A small multi-label audio tagger, trained from scratch.
Model: 5.53M parameters, mfcc input, arch crnn, activation relu, rnn lstm.
Data: trained on phrases spoken by 400 fixed synthetic voices, 39062 training examples, 32.1 epochs.
Rows from block 3 of a small multi-label audio tagger, named by matrix and row number. Each number is 500 + 40 x the weight over its row's rms, rounded and kept within 0 to 999. All counts start at 0. Numbers have three digits each.
After each channel's rows are labels from the 100 clips, of 14976, where the channel reaches its highest value: "responds to" is what is common among them. Only what is clearly more common there than usual is listed. The data: phrases spoken by 400 fixed synthetic voices.
# conv: width-3 conv, stride 2 (model.blocks.3.conv.weight, 640x432x3, each kernel summed), inputs 0-86

conv.254:540471541478536483458549519499557516453536444502460442509508489509478519496453491429551494494481531483452426495533499522479388461491492411466546465559498504510513481507468458486479514481524563557519590541530467491533528473520502559476478502541429402511522509430
responds to: /ɝ/; child-like voice

conv.383:482432480535554597477515426519490448489448490473601505498491532498523448464522526509478453590505510543463483513485516520433477497485473499486480520531462479524525559430513528562506461525460437451502520508476522565529465503560516500584455510486552491422508535440
responds to: mains hum; clipping

conv.537:530477542510500563530487473540499481496535514467522511557487557466475509501474475496494545531516505453473470450441510478463510456533552439501511478512477503498537492470455520528367486459462466565528477516503450457515597511460476423502544514500461483471500490539
responds to: high voice

conv.622:505541525461464545572466509458448556473515485437415485482490542423535457427504511478536526524490494514487448406489487520498506514551487503458492439465577463529546517515459526530572558467531465423472455561544558526553455437541534483457587525489528537520461477512
responds to: /æ/

conv.460:526524468571464499494508517489442463512523465488538495516586489549572515522475490564447516527532519514552485513533495531475443511383540460529486478498546516421512543501514538440427524573478563522485531469464492507488499506482465503500528499505527534453482467547
responds to: high voice; /z/

conv.627:510503524486446433454494504436451435528532512478482460518480521465521493475512391571521561526452464553522460487444550449482552486539477564484487489520422490506460481496543446542492503483524543524500472491551513476542476471524439529465487494499506565491455505486
responds to: /f/; /v/

conv.64:504524453510547514497483532490409457436527462469438539518552501502516560499460481539464552501506460486546510549511581496481568498522538505495498472432513471491546548539533596486514458480527541507484496466534514501533488519484461517500580497473404487514495477567
responds to: /w/; /ɑ/; /aɪ/; text has "wants"

conv.247:474474463528408506508571447514459483505451520497507442569534468573550458486518475460439562421553534485472444531461509512473534486536496467556572565449483506472514507492464553515522456503551468461485511477553475519490413418466460460475456539406513466522481557483
responds to: /w/

conv.495:458465465548495564489498501541511412520484478516500510516505437515556449491538473488447559490526492518489503457582548489485511499485513444574518491488467570487495483465496507490506470489521487469500542499480557545483529444530456485541497582440403519535522452543
responds to: /k/; /ɔɪ/

conv.626:492482495457449493507517535512442512511534509480510495498514520492513492479480521461493527529478550417492533661400487508543495477511510492482460485506550473490542427518485526514574468495500546535540525413523480492551387514508477474523517512554459576521523432587
responds to: deep voice

conv.60:541424478538536531479459503541551469432537450554478541481458548527576583531471467495389494528554469434487448515551560505561487511497470415565431498525451481465513526476462498526521503489593499473479502478562554448426502493473597467464461511464477563496497465465
responds to: /w/

conv.350:508452520472546474571599482496492486507465491510470534474487536451512521464535521506568495546537575491549495528487526492511390503599399516402466540508450556535518524497493555454460478534482478491507516564587560474582471514508451488499548590435577498493424475524
responds to: /ɝ/; /ð/; /b/; /ʌ/

conv.398:469455542459511472562526485507518417539531474459521472433491476473539507659491510471482469480457494493463472557532410474438482468501488501457476426491507501471450439511574443466471564456491565485500502516542497473498566474520510423564526512441581515495481433484
responds to: /k/

conv.489:465564424512573539483523398545479464521516477465483476534528473444479590514524508529490502530497446503510578480444473551467513516469488460488470485489566476490508551494503523515513468549508471526579474496546516469527614486493526480450484482489522488497476494511
responds to: /d/

conv.169:471514541430570493484532468457515435435554454567545560522471549490518625530546571515513469500537548573492496561525507501518521499477543585531497469431419493461507498461485527504472561502461448478486479510500500480508525507514491530477477571470483537539486508471
responds to: /w/

conv.412:516552471475493467520508458451496513490480496520556467504510541475542598487546508488520598524517551489479526493508432505513487459464466496519500512440585506458503531465446533450477465547496533525540546561493476503521430495414561541467435491485529499526439484483
responds to: /z/; child-like voice

conv.311:513513497498547504479494516533520579442536451472485521559529503489547599543491533457494500548490517503424511502447557543498557450426447492489475503527529472461444524464477464535457534533481489585513493508576504483443431482540549506454437519540485501515557517515
responds to: /z/; text has "pause"

conv.282:569485513508532488465455522463473439497483543470433547472521513441507593492519574466581449514498592511406471487515478484485545549585462507523483477524476488479517557541436449495445481514510504530467460526545534377504477527530532588487536490457440473491531536539
responds to: /æ/; /ð/

conv.565:467461533512620498502560484504494489515523469498544483428505543436506511436502498462474528587511515534469485490438439429501510498536484485579585595520535523533491473463456512445487523534532509468513500482488552552499509460532448524508503526509500571469445441468
responds to: /ɝ/; /w/; /aʊ/

conv.68:470550528500530522535520476529513482428505538541451489569532456517487475441438463541437553586534511445515508527461595465485442513570610526529499463465509412458541527429464469480512607491485469519508514465479543448460430523485530485487427485522529473475578531506
responds to: /w/

conv.107:487504481597477510490439485545523497510531501542421510524432481480450466519451501459448474477503542509485444505479488540470519560542453494445555536520479458489499594500470487500447543537457512572449557607514470490496565494538553524559530466463541509450557548544
responds to: /z/; /ɪ/

conv.452:511482531565467489566518534495565552485537517538430508484534556476544556537526403518486562496541542496524489490506490471495495488529489491556469487515497516472516537475537523503544504532505485514539509509566517454444473401514480522456442526485496568509480552461
responds to: mains hum

conv.171:420486523581457539524502497487567528526491480546539497576497478476531550487503509515539538472509547533504412424520513515483458541511559460463505585521530509493495511448490532482380520496485510497431495500491506482474439536485549494473526536548503514493444466508
responds to: high voice; /dʒ/

conv.46:417439558577529465484457495479528497523531544463451538487477512430438478564425471485509437451497442525503499460479507473476416447528484524560476512539505531514480482505525509581475534482514541439526490464417419484524501452512517515585450488505572501514448461473
responds to: high voice

conv.571:520540420473469523542526486506463560485496502486519524509496533487485598446537522587484526532550508535478534539488523519517500477482524529522495454553536471489536523432529458548500547525505500499511518529520465433456531464576481483539437517474530539522473392452
responds to: mains hum; muffled (low-pass)

conv.1:420521461409586509545452521480600529513512554489442498425486462505540487539526465522556425577592539449563467485530497536443529426476454487521603474478483462494481496500509548479459509563525504514447468529483651548456511516476538529537503533521507530504451502495
responds to: /w/; /z/

conv.633:455414525524495488578486484482533512458426448479451464485534536491547492532520464501511521532522519569522516492465552460535430547516519483527517565456470511512516431588507471497412559461504514523520506616513506445519510501496482495516483501553528492522460385470
responds to: /z/; child-like voice

conv.552:546426500519542446528480526529493544473526467535555536561448546460501554454482491474498463526458477464536559497547555527486538496463575490458508535512576502525444545498503447505551497479463584493508491438573447508448544490523502535488533395536534486522525563531
responds to: /eɪ/

conv.108:452460566561517503555516501544463514496478470497403456459487431523575517493519534406540508473466548496532511531455515439580498496510522438529492524514517513475510568481524510500508486544526470478540455496566473472491473467551421456510505481473602542442489515545
responds to: /f/

conv.11:498531524474430497523533448502468546582489497496449461504500506504432463483528471508465520467494482462482441478519514463457525400482433541504510542514528509503457526452443592491515426427487490496461500541442528504515517524457489550519511478499529582423483416544
responds to: /d/; /ə/; /g/; text has "garden"

conv.373:500442452542486513507454578451488462455523433500495504513492492424510455480513403506529497510540493474533498529497501463505417490538429465521466520540521534482432501455386496455454431518464572528503530523515549456462496437463467556543502424464543530535486527482
responds to: /ɝ/; child-like voice

conv.291:521516518473503503489489528505532431526504588493574451529507538475522519515525499468478388521509542569560512442581500528500482566529509484504534514528480503505518485401473507544404484475494549531480470515440576464507497441451527508402479487408490493474447486545
responds to: /æ/; child-like voice

conv.531:507457525489524495442521516513559553494478533537544443542528573500524476483478487598474500469555475488434453523516481451439559498489504500523535469538491460486516549497486501518510542463527535522423569526486495469556529463529526495644406511460560462477551531446
responds to: /d/; /g/

conv.491:511546473431548477450478459487499517486486594479488450487537474454596505459465445552557429519483475478470497514476491478512515515468577502494479468528649563502498530534530517545498485408541475478451467539463483516541566486455469542502477414547482523502523475436
responds to: high voice

conv.36:456491465527486479533482485482424423460500524606446511467454516442476526513494512478466543570452552496539483481488486473486490450490515451455505525487466464488467565531478527429534509412515482453470505461513508506491550431543500568471564575523576512590444544496
responds to: /d/

conv.351:529454493445489477460467529549542422533531489507497521498405500454536554525463529521460570541573442532444489529509526534484428546546471436468527490469540427536517471516475472472516539524502494481467493492578510492458463545522525441559523422515540502521595534431
responds to: /ɝ/; child-like voice; /b/; /ð/

conv.352:482522496418547522519518441502543479579569497514527485488538564464541529515494482598472538507529462445486511503500498536547455479532513444543558488460456505553494468494509466459532473490529472452500532531442510478514482556505520515505544560587484511484482539520
responds to: /f/

conv.99:485514497532550565496519509487466473519483358441436459465529537496518511589576513510591518492499535487482455420460515500546539487460500467499474501464462486524512402456471516494531503529493495479492449531508386487484501496449488496516437476477479535464470495469
responds to: /k/; /ɔɪ/

conv.372:472497523504471531562484550460588421468435482539454570463511467516545507473537464487528513461512539498459481521477572479507500470464452510518520525514488446507411513399537480530459488506487430551459502480480465537477428497471533542538466498500559595513477501473
responds to: /f/; /v/

conv.551:489508499540520515497444488453428566472581497483507503424509519401503552535518591552525472555437517527553464501454573457536497532502540493534535458465498474491476513505475513466430476531496529449485498461504433531481573487532454477557561455518531457497447459542
responds to: /f/

conv.119:539476517489536489470499424463545491534432471516456514490495496501469470552502528512543438534502430448504532518479524520473443527421447454485555499509521542473498498482521444504439410449543457500467536552471458511485664462494452579457530470560448531484519514526
responds to: /d/

conv.568:477504501539502515508460512473499572465561478460596499471480532577513498504479495500454441545508433532498487488418450443534440525467504558492519475510431435536513424479506550435472516499426529424490548486509509507448471457490458561495449490436430447504518491542
responds to: mains hum

conv.51:516553479512486500487480513442517502497504500506448474570538502572482502557456538477487450526524492492461485503463495548496466500537540533484561556458513485434482599507426548575510499518557590472495530597527444514524476536530510507476494586537521483493384498519
responds to: /z/; child-like voice

conv.224:540500517493422465439496452444440552548465442496480518517458530490533502451466458583494596495457519518462475508388517513572489453447514531486524423566510471494488507461559539492465427488482580428518542461521514571436463481481460461430562512397525491443482491486
responds to: /f/; child-like voice

conv.597:447484482524495515464506520454438490481459427406482478465505653508537510470506503510418555450454591480491455546515486529501518488505501571441508459435528488472467465436504443471527448493508564590484471507546449504505421502458481507499529497446486520493480461486
responds to: /æ/; child-like voice

conv.130:570517472504462520498558492475512481532514515445515527502512513484461512506542484537518453466541464490512510473506448438460512529523575517494543475531521453447486468447426488467484535486575463486512438509459499547571454504542466572556462444504508501409531503496
responds to: /k/

conv.354:488475452611426502532548522525566530445523534533579515487561516489471489506452563480466454521480503503521497486536543499473489558531577448402571474413515504458523481491515561492534521517414443506492553488512544535562470530487503547500451565512471495479452420514
responds to: /æ/; low voice

conv.417:438502496476496558552519489501471574461509472492533544508605508525516525468530540502489504509457551549515408760508505548421506463440508506511470500524509510491521498472432552532564514506470523569497482516453495506480533486534512461461460451465471517480528495521
responds to: deep voice

conv.121:475438503478502534545464494464498494439510553521514488525516455460522588630511472485539527514527486497437512501505462511435490485468444515492528443478444493454527534420518466486485470585482479514525568473463469534464512554496488455634502533488470524524525486451
responds to: /k/

conv.507:549467531474593517469524503457434534487471514478525469541539480508550465444462484491519528505496499452507475488427432558518532511488563469507489556535561477540538535523522553408518494487446538530492528427528466477469467467484440508480487469476579560483484510504
responds to: mains hum